From a checkpoint of a small spectrogram enhancement model: log mel input, norm layernorm.
Rows from block 6, named by matrix and row number. Rows with one number belong to one channel. Each number is 128 + 32 x the weight over its row's rms, rounded and kept within 0 to 255. All counts start at 0. Numbers have three digits each. After the name is the row's rms in percent of the matrix's.
# convs1: first pointwise conv (model.mid.0.convs.1.weight, 192x192x1x1), inputs 128-191
# convs3: second pointwise conv (model.mid.0.convs.3.weight, 192x192x1x1, transposed), outputs 128-191
convs1.0 096:143116138133121117099143125090159174123106136134108113146089137154090139017102131182108120076160076125199141138066161147134126122114080154117173134163137147151109150118073154151118142016114079
convs3.0 106:156134164173103154126123141072103101077096097136157126109142142122084162100135084146073086136120060135147154131038174116226118146069114164167099180104166147111124132132160138121134138082159156
convs1.1 113:109150197087114152126149112090126178114179141101144141162104127130125152137116141149122107145087146098143150149132148136110113063122115165080178105117062106121120121080132114167156186166167140
convs3.1 097:114126144139108142137122130161112208135145175112184110109083134169175141156128158109191114119121081216124108132129171134018118145127143117109100101116121103124107109135094135157148131101087074
convs1.2 110:101118121108091097107102170150171126129122097188148157130125138125210110115115120138089195156140127137152103153121200136104135049116076097036160132115132098084121178128161172151105177123156140
convs3.2 092:136101148101139143093107108142108166165132150107095093073131166119177136139094142112192153104094154152099132135170129132007113100136165124115106099151112095124118109123041150139154118130081102
convs1.3 064:062088209111159132129111144166157100148107125153123186145133137131143107097142149091136123130128124100095163142137119111148100165077167167100099132165200162100138076125149121103118135180128198
convs3.3 072:123139175123138173110132189096118169101052052130161083149101113181084149117190095177101142153136098143127093137172156120135158099165095148187087195147139094186158153146108158154112104117081114
convs1.4 115:148090161146121147104082121144125082101158147182019136148164135136104131155156136163115120112133167094121128090118117101124118154059129120167163105118070146162165183199118123091104163142136124
convs3.4 103:113171088117144141124069146143092178162128127133107104127084161145140131163070137131144153080152224107121148127170119141136116093153127100183115210146132181162128082123104098111159103086170145
convs1.5 131:078147132184114141118104102149067129067077170118088126114075162108136107147162134129123086102126127138056134137136104151149172177176120114035108097149089139126114133118184128158120143152112128
convs3.5 125:099153110140171175106094160175088155131122104119155130090108142135115123156105143183143154090190193113163147136151093143133112112141100095158128176131116137172169121120110075115155114093187135
convs1.6 112:136191173079091127152118113151142048158072112189125129141082111150123098138152144115064146118116170135135142127141107158100159113136185198113126157116184130169160194159125110159164123149114195
convs3.6 099:112231094105092189144093100150087173147118188114106097113075155148140154118046143145176120090129182111133115129148121162137099110182140109128120238097120146143136093144081095121159124079151148
convs1.7 124:156119117130117111087130164106131129126155152082145091099087106144069134077131168185121096119141036101135122126115220083133136107154072128081150114132082146104050186148171140135111145082155099
convs3.7 121:117118143100151176163214150100154124153141125133065168184144144166148089129149153151121184144173108114127110132146077158083132113188172120063151077148109143166097120134184079141147112064153085
convs1.8 057:145089107104187120128106125140118106110124127125164119149193105113099055136121087145110124135147121117097113105133120101138114099162141178094127131177146131107144081125123153150122158150176171
convs3.8 062:084123104139134135126151155091142119115100049115192100111136139164120120128194076131096175126145117099143126104170126103068162123125079153187128230125130092119120134139158143115141168061098080
convs1.9 118:152116106147148103112142237101104100115165127105133152082044146123156140149136148141137091158148146144110132132142151053137182150140143081143085088108094131099106134140173133099119100114146169
convs3.9 122:177109130100133001111150141112139142201136094138139136101110189161145143126085148134149130079074124125081194134184132120093103133101127132178113141178117123143119136115131160164064163151118153
convs1.10 133:112116135091097108170188116111098147114131097145163128104154134146114153173076156127116145124168170139183173135169149165108137093094120112118144112179134081075132099183080110106107117090107130
convs3.10 117:179113147101125126144124157077117170139134187089140107145118176165114132148089157076147094133161108121167117140137161111132125147137120155129114045108144109102047132117088105162148146147104110
convs1.11 106:126120209179170096099157183161166162138124088107093147134157139147107133129154182086142144124151198119158162115085145110125103092094117160094126152136090123089161081114139167096099138145165139
convs3.11 104:146201085090123135096079128100131174123117125122087098162086172139112139193071127125135162095152195085100146121167131140135102096186111134181114211134128143182100104111091116114144100058173129
convs1.12 121:133110152141076168126116172127143127122157092106119146139078127076113142165157106141141094164095137103207220150111169033144172143133152110118111089063111133151130129123172091095102090191109184
convs3.12 121:117094115119152110191176137162141046084148106123071165199175088068168114182147163109132154204145134098132096115122135154144103129147155116131179078151132167098130126135123125079134139212128086
convs1.13 107:101103150148153137128156134152156132212132119197168065138160152100186170092147143136157119117126129136116112106198149151156040174149106089141132171080195135120104123127136156082117086104108101
convs3.13 113:128152112146190188176143100136123109091160116130060133157124114133216135149108119143109160110116152111152089126130099144166110109126163140148095147100150134124102107149111116092148095109078046
convs1.14 088:056116150155076157117138090119103094118097136152149143121116122126157116111125082141146153114122141138091169133115112181141136073137137119174108141138140151145156121133074101093155111166143143
convs3.14 092:146068083204152054113184173087096135107155033084157143096140169173105103122134062121128190121108110115117154110126156101065144119096128119154117084153097070145175166110194178147124166168153129
convs1.15 101:136127101137199118205093099145174118116128124118101136137104096136136156113163133102176136138076140154156181157071141096134150087062138138150142140094157110148124092111100094191127160113109096
convs3.15 095:132097100107124113086059133111112147167093180113141090099136173080130151124070117069070135124152186079119133122135120101079141102122135150119134120151135138107160118142066146137149114057134178
convs1.16 113:140143122146147117071208118125126107155130119128144178084128110073137130146170134146149138177109142193148072126147101163093134150147170060145151106089160113164112070120149153119082095145127130
convs3.16 098:158153136086118142107089142129112149138162167119143109137086186143141139127000146096122122061157166023127139096142088146174092094155136124136141231141127153134096107152102114124171136104191168
convs1.17 094:197051113126152102113174103121074127127148143152105142159136102145088169099113109170125096120107072106172114113123158008146115096167110109113175119133138153182085072098137112136177129052138104
convs3.17 111:100149101142177182146155151131142140148132084128071149157146128212166053140142114120143206108158137083122090138181118134044143121182145133125179093146101071144126097157118124141102127126109083
convs1.18 097:177108122115099181163130100162164158146086089138137049149213142104147152178130079186130072094110099146127100099129165083163067118177115107111173139125111127067147109131136097135145138113095110
convs3.18 105:143085103097105048107125119137092148174131166154193155130119124034064136086077161105138082134168140114084177104125098142085112162100146114120150095171100139117129114089116110131139110212150197
convs1.19 105:171109139098095192127164114146142089145077174113120094178123156080104132095087117105108098108103151070133172129155143145117126111118144107155093133107137117102147118151173152115156126156141124
convs3.19 110:137091148129161027169145146111162066132132089113099127163174112112080104119130107116046148152113165028109134146128125111181135144131137151166145101164120154120158164135169169154063108137130166
convs1.20 132:151098114136130139067114187154094088106132103103150131121066130087173120133121145128147092169135190125164150178140153089100122096123139127118104132169146130121069176159177137116126072143169166
convs3.20 126:158137141189163177117074085142169134123130095111046097108151161135166103133086107113087136087104154105099159116110127163150106090120127139177117173108113082129146120103088182160082094043101177
convs1.21 129:098105176108099140151082110119163063182123141132180143137201091109114107156132117147143103170117095151147067093098120147128084078134082108118111154139160114124101153188091129095095115181174131
convs3.21 123:103114114181174129093128092170147158117100039112104098105135143101143094162121076161135186093114172112131135120187131124147130113121102121172144177122112102142191125125145184157090106068072161
convs1.22 055:165144181138101150135098129132174110168100115088164157147161123081114167175151161135143105167107143167153131106106083073152070154161170142115091093084123111149094111126163121139150139178171136
convs3.22 066:086110106158167189197120141110163098054098054139103146143133099215142058146198127125107173151164132061139096124124177096140129101176043103118134085135163094144140090161134146098141095173147106
convs1.23 067:125174154138191200126139140097118115084127128134129156131227073147109073127116142141135110109100140134087121116166130163131114095152149137087091105126152125120127188100148147182178132108127134
convs3.23 078:095143094168154156115173140124194148077085059135075104158166091207120129175162094149158174135181118101155082117104113143135136080194109117143113088118133114179129082127092130148172139069113100
convs1.24 053:131128134128142110088151120094161062108109093102139138126113122130102160091103152133102100137177110112116115085120193138143144157073141152083181112099167144179105090108173092117100141122176091
convs3.24 064:147133132156114128103065118148138092076129100123158111098124144102078121133137096126091107187085104155163138109074167119210136142111056143182138192083128096105135149123141149121121165196143127
convs1.25 055:117030188130172118139112140097102087122098088161135145120151092112134127066137094178130119114154132074093104130127138086151150181055129148127119126114189141147152108070150122068064162180133136
convs3.25 047:125135163144078120128072127148134107156133178104129107093099167088124138132127130129201076177071196164115142116096072121092062145101188079151125114132101154142083112121089136129187085156114115
convs1.26 057:161076118095139140120120122140135140143120112088158107134114104104135117110154127146110090155104121115134123170146119074142146203131107138112159113215121139161149157085156073151009121167146176
convs3.26 058:155111206123092083085113144149123119145160168138136125048133111078115166110081132085173117123109143153159122114108125112099153118037117152194129191114111185114101143075086113102136128199118149
convs1.27 095:123096061132091184131146103107060151135080132138128131119108122134117132147099178108147117102165124142088068134179090112136104108127165120078136089189147126201143090100146157194128053116081113
convs3.27 088:133141137065082080127089102159131120166107190154184128041116142029151172115107167074162079111068131188059151140111083164078119127083171123102149096135122129173091125112090131120147117119088169
convs1.28 087:150151172136084108111112129096165122153103152101081167152172123168146116107139065124134115091133143069123150145065109166134054111103123159082131168221150132160156075090139119150143167174104155
convs3.28 098:081173133192148191125082128143093165171069131119105107058133174155146147154105100147155150104133212137103113118145147156120137115188131092169138222096115161166150083108101104120151091044113098
convs1.29 064:206076130105064152070134127127126145178147125143130128134085080123104145139147100113106131128123112115110176128089137085130174170145137068081117126172147113127140125123110087077077101175085188
convs3.29 072:115122137192134121125105168129144173115172137097146077133107063134166117137192130151154141091085157147198120122108146107111157080107081156098157131040113068116169127076072137132174096152125144
convs1.30 098:141168119118097143095166098115160135119116099134138055121145147121100186053160176135169122113137178144171084092137122151139063109157109138116171106119159143122116168112097120074086135094114074
convs3.30 115:106143167186120124187116114143100095061176170088165155125129131170128146154108121133131098173143102127090122173078170081183073143135149142112135079103132169113159161154178136115164163046130065
convs1.31 116:193144101153109083087107096111113049136185131147105123113125115123053102131155059123097103087133134116149113096115081163144115128038152106144155122113181161160120134151154086166146097139052118
convs3.31 117:139096131137120157154168082108156086096151153104111130133181098087163116150160128072142102185142070141121121133092143113138159152090149142106171041111139134092122165153126137138104121134063106
convs1.32 105:140153085175101151166192083116136190160131080119152089153147116100122124129142155146176145140176157129187110166103106119174199135188151110110104113148116167116124115137149110174194134104128121
convs3.32 104:139144134022074073115100154157123119150097191161185144113130136064045127076087142063067082135142128105130142118123110114115142151122169126139117098142120153135120109095134090153160113173173200
convs1.33 136:120144144100110133000125108203088120135117104109135133142200150085123106153089083098101159116162121052088124142130103135083145116118138133119095129103094115086131185156103066119142142200110162
convs3.33 117:137115105100176087109119115114152042151111076131037136117156132097094105116096131098096160133128171042085166135122080154203144152114142144137185143164135129138149143135127174128088110189135207
convs1.34 149:184069058116115142200129052165106121145107138155095094172058157174083143144128092126190101167125137151152129161124143110132136153110085158169126124137091124138144061134141111121163193129106093
convs3.34 140:118191145093091164154168106118134122118124087162129140160093130179127132136158134134185122161107092114138101128113121175193109125168110109121111156089133107125089120139156082083146157187163101
convs1.35 127:150132117115139089129204136089126155176072152125157052093154157159137150076122144161138150141110077156130132150133182074059162110115087123067161100136154083116063138203118154123126163065129085
convs3.35 119:151106155108130142148106136103112129131145179069111111128133198187113117170089139110125091156114179088182098146141116149134107133163161174124109059092132114116062151140086107130140121165130118
convs1.36 068:206184132131198112111104092120111070124120094154156133087072086137124157054109159183098077115090131142098153094143127142114202116096146146148131123173172160106126097083134105102085118126113097
convs3.36 075:098117096144094063130082099152148181177159210121135120101121102070123143152114187103187124144093182144092176102167135138011126138147155109110124144164093176096132135064068097129121156215118142
convs1.37 107:110144132154111064122159148221133097091181128063154124080052144117134141084157141100117143146139164147180120187124142148156177148137104160090100125126127107105098124124134064115039068150115163
convs3.37 100:073123145148114211140129128158151119090141121109150159200151078141158101110232139122118091140134083160135093124107162081124144125117125112100134095097112135077157132118131140085166083115150069
convs1.38 064:156142142140180126151127128099151115167123097078148104134233123096085117177150077128126098114033147134105106137101125070159116151057127130089098121110083113117169157094114166168133134108089108
convs3.38 072:133125106102098098097106160145132124174069144128169133062111189126172122119101154099170117115134152050148153111172082128113147170109125084140167165160107062169139136081084157141126174173144183
convs1.39 073:109133139102176179146114162134133113143135101158093139130160156132165127109118119153107151118098125116144084112078188086162076095054110145100186138093137142028151162119193137095092211084135094
convs3.39 090:098148129111089194121155120163164181161124106144069185121167115126208108133118082053143169063134093134089085104107109138048109097146137113121118121141159055175096104142112139084112128082136142
convs1.40 100:150153074120153103136080159037130095093141128133106133093038128178065128141102127116144060102123099130114087155170103125111091163153163121115106102139084140106174091087141153138125110081087114
convs3.40 088:113093152169128152147178131112137096065137031119139154192142134162148131126164104182075143190134108136206102138105135134222109140143121148141140131109162121093124154149124137109120122166149122
convs1.41 099:168130133161124116096132251165093110079151122105111160120089113129098150167140193135122106131117131125095143162116146117149155191127128104119123096099092143110126141133197121078118122148127149
convs3.41 113:156120146124141008123150133110157134188153081143166139115106171178143117119121138137146123074086094112094180156189157124117098142107119142186113149153140103120121135113155183151057178160113131
convs1.42 101:133157147100109145063118145124118086144154127126124135120126068182117115074097158164137126135116037118189073081132183115116131081156103168088080146190078130145097112087102187164128150062149120
convs3.42 107:179124162133099130095112099094126110096110112138143127121105145134093149078115086143076094139106084099143159117044177113241132161073073160187118185112173112108153127124179151113117145108142170
convs1.43 090:114083121171139123151138159138159113097032125187150110108101092118230143116118142152127116129132150135111093165105151093140146097076132163142154136169165140221145041080106049099079119130105142
convs3.43 088:112134143095127149112154099112167129126144165087085156095104179137080132165168139111114079133128122105169134114102059121089132114151181104093103146136114184114101121077115121102169069195166112
convs1.44 064:113124165139144164085129158147127107115112109141173160094143096134150114101112194205127107163112170145083118092100138203122109129151126122137103127031140196065143091067152136098095163132133115
convs3.44 081:146148163097131193137068103092144120120071112172133165114162171185223106117149114166150157145141070089128124112063070120185163129078114136109124135126149088131136131136186113144115152000131087
convs1.45 121:103169087147111168110122082135061061182078149152147142130159137076124203122156077085150109183129104114114154099138109164147174161185146122086130088133176144153074105113148142149123143158111111
convs3.45 125:107089120070088050166170142112149095135120183117163142166148072118110130101152132095105104168108082185134118137077163092127165167131148119122117066123150178103106159135152132161123140179067094
convs1.46 133:073164125085170132080115150139097160116133118115149174136129169129118092161105138135104081077140133105082149151180079122109150164120097061126116141152133078083165154145120109113155071187121141
convs3.46 126:133098141143114122122143141115126186119125187106206118103158143122070121149116113088146104127125072169133129144128214110069141140116117158118105085111112095066089128116094131163127154103073109
convs1.47 096:154086153138176146112129101178140166158107119054132180186048135121147149200133099148119177119188116133114071169143116156169122173097118137132084131149111147143122093127145133158106097137109157
convs3.47 100:146129109142170201185135103117130113081154124107040142113131091112186100145120116118101156132121100102117069133111137144167082110183179151153156146123123157120098105141094137070132134129113117
convs1.48 077:155145132133115104138132098167145115135100126173135199131206057137085182173146160088131146137066115105104099081158102102137108138085139124119127127093161151081165101118122120107162130164084136
convs3.48 087:162182144081088097153107160125120161124126181130179111129091147119089117047116136129095065094120091098130139123100149134239113105132115127114095174095140111162137116146121130161131109079193180
convs1.49 132:077155092170136114127052120123072049098124114115137211074084159101175121158162145165134087166140129154157093153120115058109167109128138077129097100147127154126118103150081157150133125162161164
convs3.49 128:171150136108149199079065098099121125120141205144020129071116145107130145105070117114119082082150177139124117123110059165149080101127198129127123153127109163147087114114057133129145115075184190
convs1.50 109:132146105082104120116133147164117115102227088162091152150143082183107106158125137118109096112112161120141131123136103154122231179181120122138128102136141147148123147098110091152164163148115113
convs3.50 109:108173115165165122110114105135086186137075078108082090094118169129186128142090104107172189082139132088080125141159138180141106117181128093151138178153087157174117064112123132108136113028108156
convs1.51 100:203161101103203191095147113142127142113162145111080116119090113199132138158142073134169130149160104134088126185100137121107115098106073141137131155061062109105150166122131111093127178124102136
convs3.51 115:108134091169151177115078125131145160138097144110055098071145149125166118148112101124109197082150202103075136100160136142078134090122137110140133122146095110125159130140059164171134082026101165
convs1.52 108:140118128152115116165135105147143093138159087145120178144141136096164141201113156124114091135058190090233155142160133101136117158107161129133130093137137150144126068134126048095152171120154150
convs3.52 101:159128086178171192057062113109155102103109115158061116106161163146159142125111089171098160098122123080124118115105111131193147114141114117125144196106142096154144142149115207166132112069151200
convs1.53 093:147171091117089098129111108102099108124089125159145077156094126129150173103109138158097158137106127133143113165042119105111082055143112133121131123124156166144096116163161177148119123135135106
convs3.53 101:093096113121126000100118121158114128148099161145121140065100142113185161125126131075172099118078154151077142130143116146059115141165205104124156116183104183177154126091110160141111156142102130
convs1.54 120:138206059116135178136155135046072181104184112161150088113141144165145150120087092133150096126156115130121116135107133138128157112150110115069146140177110088070121103191200119150178085108096151
convs3.54 100:138123112136106131086076105107136157140102223144158099066148147071156159126114163080170131117090098168086150118123132139011126139066149119100136088128098098105110117116074136149126140074102122
convs1.55 078:083121104145167146171212068120166123134184096182143103096154143098143125115128167136132136097132124142132157080142106119133175129105140144164122108130116128090148126100088107172079151116106108
convs3.55 086:177152111112055153109079131107108112127183222117105092130111169120140113103075135087123031133127131110150106130175109136125145096167112112083149084094121138074060164151095068153194156157149166
convs1.56 106:141091142136033058144153190139132103094171137101134163118187092103154109132145120119182150127086119156140136135181112076110120132131163098145126099077077084163128121197116118156101150136158124
convs3.56 094:162149115078112072113111106067111147161128173139108108068107234157129145098041121111138090094073147061089167152122080179113088127138138149156115155135125126128072140141077126157098171084135158
convs1.57 116:173129178124126167099119114113155170145108115174167146168099138107067050075097104163100110144145111132130120138109132173142047098171109119135140123112097114175139167134174143149114118105133130
convs3.57 098:146142140081164095136160122137145064130096060108086139134098095179101159136134148176067151116118147080148125145110141129218149131185120124145146161178170183209162143171203140117103087167139159
convs1.58 106:102104121150160138108171172173104150092146114097116063120114129128122124127197104098146171151126117160138160128138170135152137070132099159138122097124048135076092144127144178095185119124129138
convs3.58 097:185168083054112117107117147140069146108152165133128108164075118120073122112033134131089118084186138092144137121139090149180110105163157134141111234157147185155123108155120087127174140149178195
convs1.59 074:139105170121178127084109111065194111188141115085141099140091121123094129139120219110098212142118079111144141097158124126131177133115128180110148153173108150101161137118103161158099115136138152
convs3.59 089:177077085138170050116144086063108098125176101129110138115100103130146151160094100112083167103128132107134118125115158101119156107127153135118129102149158157114121134114153212162141134119071111
convs1.60 074:101129088143121109153106110096160089067139111110114108118142057097129101148108090182116072196129070103087117144085147112127113160110112170166088135074095159082108119084126151080109146161129166
convs3.60 073:173082094129126128122103132167109129144134164090199149087139131088114159168117140105166080109121191127183107070117132089097116086079169073106145120164088190075176093081140090107168126199126159
convs1.61 114:099093131114098125205146087116117122152063142125075158111142112170199141163126134075153149116142149185080124098120087121107173098100144176135139136086149085111139093126038185100160082141085096
convs3.61 112:153140116123150140092058131116103180135102150101105091049112173096151154168076111106119183074153211063092137113160113148119131105159147113162164133149117139147175102131061148138131089048102158
convs1.62 057:124169161118098145114103156105107138184107094163164198144092125116163111174139161154087128162124099139095156160119116213138096176117149099158097111062151133111131125051136197125097167159146136
convs3.62 061:109118125183133196119141114096121116099115032161082117104138135197076130146156055183083145137103123152174125145086169112174175111114065132146142191116120141134150104172229168134132156077138091
convs1.63 070:147135099100160109163141182119096102089162104142106125143190159128111085184151049135170114099107150121143105091140139073134063119113153096160124134168122126115144187131091007168182125113134123
convs3.63 078:076115182177155089151101116121106160077131043077106184173121108178206130127217136166120113142118095124142140141088122120167150146114140117128099152124138145148149158163152152118081095114141150
convs1.64 107:080107097148113196087156118149102164143164145087166132110190191105146148151110153113155197111184120106142121176168097114125099146135113091112150117102151101163144157169141125161125131126087120
convs3.64 114:079107094149133142092157103184130106147114089132049195135114070131153102118164136122107174124108144134093141092111069157158114128141120067114163143160111148175189131117130152125115130168127140
convs1.65 147:113115072106138130108139174190150174099152098146158077149169130133114118110137149133096004091103110121129114090121136138123088125233060098155069117180131081069142160158168133091117101102151148
convs3.65 126:130090121144142146096087143099127158117130189117154099097180155084090092129093096094177142141118097149108145113140172113023146134069111150101126121115085077027102132097076139180113169125108109
convs1.66 098:175156100134104090188144121117167147160118113143100080163079156113121143112144070173155122123133113158217182130073164192164146085097097158140120146145138132156082111123083108131133126100119098
convs3.66 102:147117101039087078089073133146108136182100172161186132128126114046056147100105144074108090143153136127112169118113102103092117140105164117118131133154140135114117107092129119146161125195150220
convs1.67 094:116166127146118112138112145152142132170117120170152096155170064116120167140121124172140127161026117128121149114096092103151108092145150114179075159115180166180135126125171185123191111177133155
convs3.67 101:126115088119104162145125077103103137090123123087078148151125096118109086115185113092107081212146093119123118136076172132137083163102133147076124116124137147127075179140078165155132195221104114
convs1.68 108:179152113113151155178160148155125173117124163108140067167114138124147086164105093090125106135145110102126096136112112174093199113129097149136116174189146121166131134183141043139098136156083125
convs3.68 096:118132105166105184108106119149123186129129190120190133061099152134190118143129134131198128109119089220142128122120151153032114113094123092112112126112122083125123094100064121145156165081129085
convs1.69 085:122107074085142156146119088131164117099162156120157084088119136171118098071107098166138111125068080188129114134101161080121139182147101138140131119142109094104118136160116130097147115097137079
convs3.69 103:147122152156135157107113129100123118085098065134172129170120129143086145114147076162118135117146074126149166118048195091221158160099068158167103208115169119132145121117171146118129119057150154
convs1.70 098:118138169096113140165107072142186105123123126141140126054154133146124077139159125102158180151107144163191126159166163143123125133166102174141059130173066084117182147103114178113168168160154103
convs3.70 085:116117138162151142176182129150149137098141047135137155215131105174130093151190147158168122138128084184158118151117177124150124142117087137141134122104140122117122124104174134081107142145120085
convs1.71 063:151166191092065155156120177054151135174117150157156124150100138096141134132149169133117157116147085119144143075157122107146120147098102120116116108114133129162154104055133143170203209165108097
convs3.71 063:136183178110128219113081115171151055142109155114083063081123121128166085156201128135138134229148061114136119165102080113146161104132106133157134143121135141144096083118110081097142075163101117
convs1.72 066:129196120078157112182129161105089048084130116146118162154161104094122158110130165190095086111066115074176124114138133122147122090107136177154117126113132145183091129162134120076065155187119146
convs3.72 085:152102157111103138111206151142093077141128159113142079074091122141086175130172153188102097086154107116155109097082060108158117121140151130109105127134133162169155157136180101081157143139145105
convs1.73 132:139156126096139147152148110113104149130086068081159142170135149116140134117106164115146108106133100098151123096123113189171146132144112166137114132069114129137119127117150084178104107109162095
convs3.73 125:131168135100148175124104134135118052147113059133035117107129168165162117123122077105075199095144143014103099138141128137185118131184111133144169205154120113177154106162123166119105131078112159
convs1.74 096:086132187151148130046124096155111161073174140116107110159189127193111136153147127139125132183175170103062116080116108129155145082111103073154111144121128172125183175095140128134093136122105142
convs3.74 120:133220134105104140133135065131121137147129081149132110133088125139154157140152143150186149129156098083107143135145138151149121138175112173121092158127141081137078121148117147126141138125125096
convs1.75 117:115113143126096116168163159126094164161183150187113142140148146193177136141121169119193158160150159150107114143148142126074104128126134073109168161138133080151159131166089100173101106135131098
convs3.75 109:136144097121138119084066122120106153154097160116097070052121186112163148155088092078094169093110180084090151114140130126076146123135162141161150110150098134148129124118047159165119091073078164
convs1.76 123:167072160168133116127124126109115165075138116040054164095092106161102130149152164095115162124128151150156089162153165158114147123114150124156127127170056169120143193196079141161159148122139161
convs3.76 115:128146112114156128086061129163073195152101109133126118085070145130153145166077133128159163065162184116126167107168106136149096092170128111171131213151133174174117127122066101101160104081194184
convs1.77 123:171193093119065153161117099139188194183106144113130102172122104111116112176155107097162172155149136125120093121146105158175040104131143155096142126119176166064102140144139193124131126136097129
convs3.77 126:137123147166125111049113135145147154158096082147249128150105175160068120123172130179168157134117129087141198112171140097099140117091061141133136176137119056135152163115170160134146123103171169
convs1.78 129:134131059092130116154079035119116131105149103173089163166057136142094112140143136118176115163124118111198124094103145160135136195133099189142114132161124127122124123110108138125121169164114132
convs3.78 129:148105109162143114118075155140119139144134187111150093090151135093146135120084115122079124078128155152117156145145107099122150132086147133117145127137126133103166148119115165174129094055101150
convs1.79 122:122077146078069107152129112093184108143101178188123065149121099101149131130093115121147171127115126115078115107160100102113116152093116169184157141096157151124179086122120211139116106145146106
convs3.79 109:125172104119107194084096109129110176120134171145191124101072170125184138154099159170196115106132130202144114103149144145096102094129118108076099123098131108132129067116090077099185119144131115
convs1.80 067:135141127106193138087066147141144130097202114117158131141111109121146070181124133148103146131152138109163166149079130104108103126115148064140124111148092172113125135153107146161113190129112160
convs3.80 075:145153104123085152137099081109118128142119241115125114133093114118181174129113152111144069125135180172141107096075057122120109098129199117120144073162123182121082117115122091109124140140141120
convs1.81 119:166090165136110177107072205202128146142127130118154152088191110108108106101155043155153130177127158132128149104102150058145122102162118116132067110094052132082139228133150137084138103166135171
convs3.81 089:062143127138156233148166114131124134072111075113093121189179063182132093155181135132127130170150140105194095112115141105165133139176055126136146131084155099111122118122117103110154101144142111
convs1.82 094:158142199164121091120083160095131147147072099125134154119182092130091123117166094118139131181208112138136111135143137150149098087131113128163101107161109113112125120153183097138131191176151130
convs3.82 099:097093115183158133118109132171153125131169103155188101084143140126117119168166075203140186053134185134116133094159099116093149101124140128127114169130125080140218123108180108131119080072167118
convs1.83 069:134139146083151130156137137152177161168145129110165102158154122128128149126140126164078158152132096172124138122147130051139079163110161105146117113116075122124155108078106128069088153123140115
convs3.83 083:090140131173174210110126097118116116073123096130105105139135085120144119159185097123083130145156060167097103169084138118147140132134153125152119136121143168125136125204155118101119087075122066
convs1.84 099:140108134141159135118112110112116132120084119155133136096178155147188125121106145105176129102181122156130149136124124044094163122124221082149133126188100109161121079146110087164230172154127156
convs3.84 096:084099136159160097142163138174139127121149080124178172205147035114144092113189137154138150142140114171136114118104145114136171129111094099112163143122120173122163141123168117131103135173150055
convs1.85 085:123148107109134147126150140128080156142233101163113105181161109098137078136130079150124132105123165104202104135122105114153084201149100147119177144151117142220070141097160148100173144102158098
convs3.85 095:119153088118158140118186137162116150134133081132112100144143078151144100139150098157180213095124142100125073136160130127058136106146099110141190132144087075183149132136159148122117107119087121
convs1.86 071:130133088109160212131184116132162148132182118168140155164121131127124137125095184137096093090105115146061070166210121160172095153164156120074126143175177142130124106131111112157048082127115128
convs3.86 094:134153087108188161154154124124136094113107055107073140140138106225150096156157094113100184089176111074144111138112170132118131105219130151127132156153122121164166076190139132124121139105109076
convs1.87 144:096101127118168096174126111079125192122147126133132112183138159125112161129108123134090142120155139084124133179135179065085150208093140174104196087143151128118086039109164116154105166095159127
convs3.87 098:117137088156107168074076105142115175114142175129119120105095148109214150137098135130188134095096103208139129119145134158043121104127141124111155116122109076127108101126057112139175133113107089
convs1.88 068:117096167147092102117152133135134106162132152123117164110082153141117102143119152129105081101197168118118112087138148147134143153099145126120134137143129145161136186118175153129084135125112106
convs3.88 082:105142130157147188121105128133142114093158143142130074152168105141132118139161136147128174150096125094175043133128137075158159098128075139142139038082117120122085147142122129081144058111142129
convs1.89 066:058070113133113107151155136087057107080152096083121169110147115139187142077127176084155120104075100123127120116158138130144116108160118119099064103080111168130144117108181170150088095138136137
convs3.89 070:098206145099071119126065109100146153164094172153135109030111145066158144136095145102158120175114107088141120135068096123103119121117139213139136095154140150166088098137133090116121161089125122
convs1.90 085:106103187075119159128132104131153111137143105100127150164087120104115142082147115124080094137130128109083141159166141110129104156194130137099105106164089152150131128104141146050061103140144157
convs3.90 084:112120137162118174083135103138184165085146089104075145120112082198109096140225113195094163125156125105178099103142147105119150115151084089098127103100103103150169125110168133125160102142183104
convs1.91 127:125139111118122129132144124121108157129135112115167165128145142111105042132104122111125063114138135113121114129134115115134122121187074111187095116090178093160171148110126063076102077122118144
convs3.91 114:147102119130115140096103138087149183133132207128168110077143163092115099132081107094149116124100079159108130127130165107033136150073116158091136102114081072035115124099070121160129165099110126
convs1.92 068:108103090109094163153133170089072087109124091155114153118110116116101096122102073090087154069171134099096157148165114152128213144144134137192096150108189158112159106096114047132134156127090123
convs3.92 065:072157084131077206220149145132121075152136175096112100147123110108222133148120184079176136140162150190093100121085077125113098141142145105178115120131101217115066098089090124101155157067080094
convs1.93 098:115066109151141112102112123141095101149058117165107172104138100120117136101160109083186109117105142181171097090147130081088150130113171143157167125073118110117149140097075178193058148116134104
convs3.93 093:107107179194132125141194121149154118115092099119177156139175087143120119127206117157143152170105059168112084144100158103139180176075125151112135038100118089104162154123182151150094117123083078
convs1.94 082:153093144159150112074135135142132139101121164072100100148168120186114183215140118094156159143213160115138152155111184068141115157183088174162094139117117125119132044124134170095174127108169139
convs3.94 100:131156097179119154086035075118135127100085122087084119136088161129150133136103103110135127147103216104072137081074186146147086123119117121220121201087111133093152120111043130106129126151098148
convs1.95 113:147164102123087158135140126168141161203134125114133072154176107090139146143146113101136115122095150107170153140137130101178202125133163148084078102145163110126122133144162080099152072169105148
convs3.95 110:143126125110155125189118156117111056111141139102066151172136120124180118183142160086113093157108191108125118114096105143148134130092189149132154122112136170104083105123075127100159117236136078
convs1.96 144:091166076124139149078212094148106156161137139131146111132151127176163090126093124175159138051174113160093119134138115095071098069096107055086146115120118111035131095109148095153121120112092070
convs3.96 118:155130147113103123162110122089110146134153175076168093133130188174093132150088122105121079150137149094162114148123146116134137128134170172136080072089155096091058158140111088140154126132111119
convs1.97 105:096128081098124152168098087154120139201135136126132078195106127107173137170156151129141134183070140136134099150157130086161082112133114136103128145175168134115133120106184061103084072157065141
convs3.97 113:104131098180126125092173163147147175130111053123198096149115133166112143130161117183153179158156124084145149152183169098117164153139043120142151150138107098143162134137175137155111138117122109